Rows from block 3 of a small image diffusion model, named by matrix and row number. Rows with one number belong to one neuron. Each number is 128 + 32 x the weight over its row's rms, rounded and kept within 0 to 255. All counts start at 0. Numbers have three digits each.
After each neuron's rows are labels from the 100 images, of 14976 (inputs lightly noised), where the neuron reaches its highest value: "strongest on" is what is common among them; "lies over" is the class under the peak. Only what is clearly more common there than usual is listed. The data: rendered dice on a table. In brackets: how many of the 100.
# fc1: MLP up (model.blocks.3.mlp.fc1.weight, 320x160), inputs 0-159
# fc2: MLP down (model.blocks.3.mlp.fc2.weight, 160x320, transposed), outputs 0-159

fc1.314:135162091157085144133128100203118087119090109142144186077141182151118134155122072169108072112177182173136139135125097142150093103194131150136127162190122125049081086151118143076094167123125046137138145088127107066106156117131128195103129111092096115100103077073106156107133122121196121137137178137083136090108144145139129078146116117134191134118181118149083129095127080123112159162112177132137135082053146120140127177189141101166142110122159132092122118119148104087127132122186102
fc2.314:116103150108127112088118154098074158164114130169108141098121134078191136126065136129159135152103166087119128159116151112124122112148138189099135039119135071112117075105120161101155069119138127139193141157134139159189089101084056095075116166108124158126139103115132150151119080102087116126098159116121075135135154129044088048133120152155109114136101118068117130126115150087137106127125142142065118083177146128108183169192066153126092183145121165185159155124131131135093181071103107
strongest on: brown die (78)
lies over: die with six on top (40); die with five on top (31)

fc1.296:158103083113126125072137096146132141134163159188065132066123110105166129155108067085153156092111116113099105138141110131143140116185140139116150111157062129123149069130133063107115137131148160121083160146163151118139153139154069174161188139135104154164141083164140117171109072102147102042125124132054098114105107122113170114091149187101095137098110122094131095125087106133128138084145132194092113164197110064170137082123092094179144092146204142171098084149131145143101084159122103
fc2.296:155128066096129162172128183113102158103118116095119129132146124073164121134107087127084082099131144094170138158095178117201140092124100182137056142192083119192156145092079108176085108165108120178134117140135102095098128097154116125119109116111102107132134094087104129123173153117118143133194088147122115139088136167156076119074156130102150076106137154178100121194142127118178159098121143140128164161074097047125115203139073129123100161137125124091090142092118166147135140111214082
strongest on: white die (47); yellow die (39)
lies over: die with five on top (26); die with three on top (25)

fc1.46:114130119111164105109132096162115113161085164154117127070183112141127107162082108152146087103069155080115184100147161138170130141203140135146159135119122136185127112206101107094101143062146107140137194162082103128106098066103143129127192147175152173168096088119142127158119102145126046103117123159178093126172176132100158141180199140127039141200126088139114132138143143156140126149072102162121124141123162088106130091141097155154114151122142116154145116097112127185106052151113126
fc2.46:106107125123137129091140157083116106153147135086130083155076152154098179151166165146108173151164178161125115178143068132078099096073178107133125149128138116113156087080146132170153115140107139110135127167084136110161176177153078159151087110078123107129160190150141125156098137114138216124116137122115179138111147075165117125078069139097152100072133162149125133074138152085107158096126144173087119086116150147207123176103133140071186142103160152144157121100091146062150212147145091
strongest on: white die (35)
lies over: die with one on top (28)

fc1.180:127101142113085115140100078121133141153106100095115104160158149120146137139148105175118195142130116082179099120090102139127133055188111154132172097142145026162119127091163151068166132160133171093110095141190136102103136105132173125159104106143157170138168119168131119124134163121061100139139142108117165188182150160131075135081141147120143105143094129151146124140094110099157099146070123172047067142100175200103174140093164136160122134105141155146149114119033134169084077119096123
fc2.180:072155126150064150093169156087116107169111153157167112090089105153102095110075164101123023128139172151126142129166142124159123149095159084100104069154127200144180119104155158147131114065107115154117188114083143127109114131148077127097131193130130134147128171110146101194144138155151139144100117175112063086069077156148173130127140102094152144116130139125106122142175127132110173078135134117181159143170135107152090081151080155127082101118129151091140152148217133136145188156181143
strongest on: white die (86)
lies over: die with five on top (30); die with six on top (26)

fc1.112:112100084094131066169153132114132151154071090138175170105124116096068206155065122136128132117132148099140138146117131099128158147112123060127136103143083157169116107129161093097155142162136090123170086127106146152137108160141052109165172093131138132069162155163076129176152124154113129135134163153071102184101183128135101170179128122097152139184076101104079120134189131176192095141156065171168094107147124136081192096138099140164074129107110127112106134119161184115120070121113086
fc2.112:151154177161115158109133083191107099144110152159112105106158171141129103131143171116099137132159109109114164146106103144117124160093116144094149148103136180131158108123064145117083146010087082109107159088131096099082152106099236128127138117122098140128089056093155122125055127138127124124161064133110100057161110125085119098117081138202130067141144137160217112107092100105097097154089144133122167170149093123184101133131118117150159098126149113166147113148134131147156089153173146
strongest on: brown die (46)
lies over: die with one on top (25)

fc1.253:160147081176141073104158112197093123153157109131109200163130147151098127149125139115077132128138117134126094156092107086121102151140121101112174086130138171141151131150106161072161150059133082117162110146153221174109157114138137133096143119125156128103116152058073147140149124055168062148098133105106123149115092146201139115157127191058178118092140166110127152178119175126121106137133075117102092157099155093101161109140169106096143129095112143086146089065120211151108135159174150
fc2.253:161138126151094102124064091136142083171119120182193134121159098112116099107134105098144165089149121107121114104108177173125161110117146141140108160133119168106037127152131143155197110175113145156150126164132127113079144140114124085146136122157134064128128132083132140142105085128196168031200099090056083152121136120121151168205109149081145119176156116174101136110127143129143068085104114133185128098098132069086173147192143122134129117153061133171126169169150107133138113105083106
strongest on: brown die (100)
lies over: die with six on top (48)

fc1.40:074129106130151061160175068157102166153116141151129142115133155140078116165106129167135085113157092080099071141105168115149161100120118148089159087101152173107155158168156162073150140068088106074118150155170097073053148153099090111130159165186088105112116114098129117136193126148138129106135122118097126142132140093131113142150113140103115140145182077189135140138120157163140068130132061150157121135090082054155173147107199139155152100200095110116160196115078157153156138108110137
fc2.40:139147147097110210139083136083160090127149121125120145129118105130156134094141147131127125152141099198125141078136111108161137186121098084144106170170141174086132109110132119158126118178150125119138104113115175136224127079152161155138128068135195126135175160143138118134019073152116110149143149096112111128103126141209177131129195108118119134119099189095120130107114137121066125064110158066094095131115173205099097114153092126135093144075121101103117044133161110133136079132135123
strongest on: brown die (43)
lies over: die with six on top (42); die with five on top (26)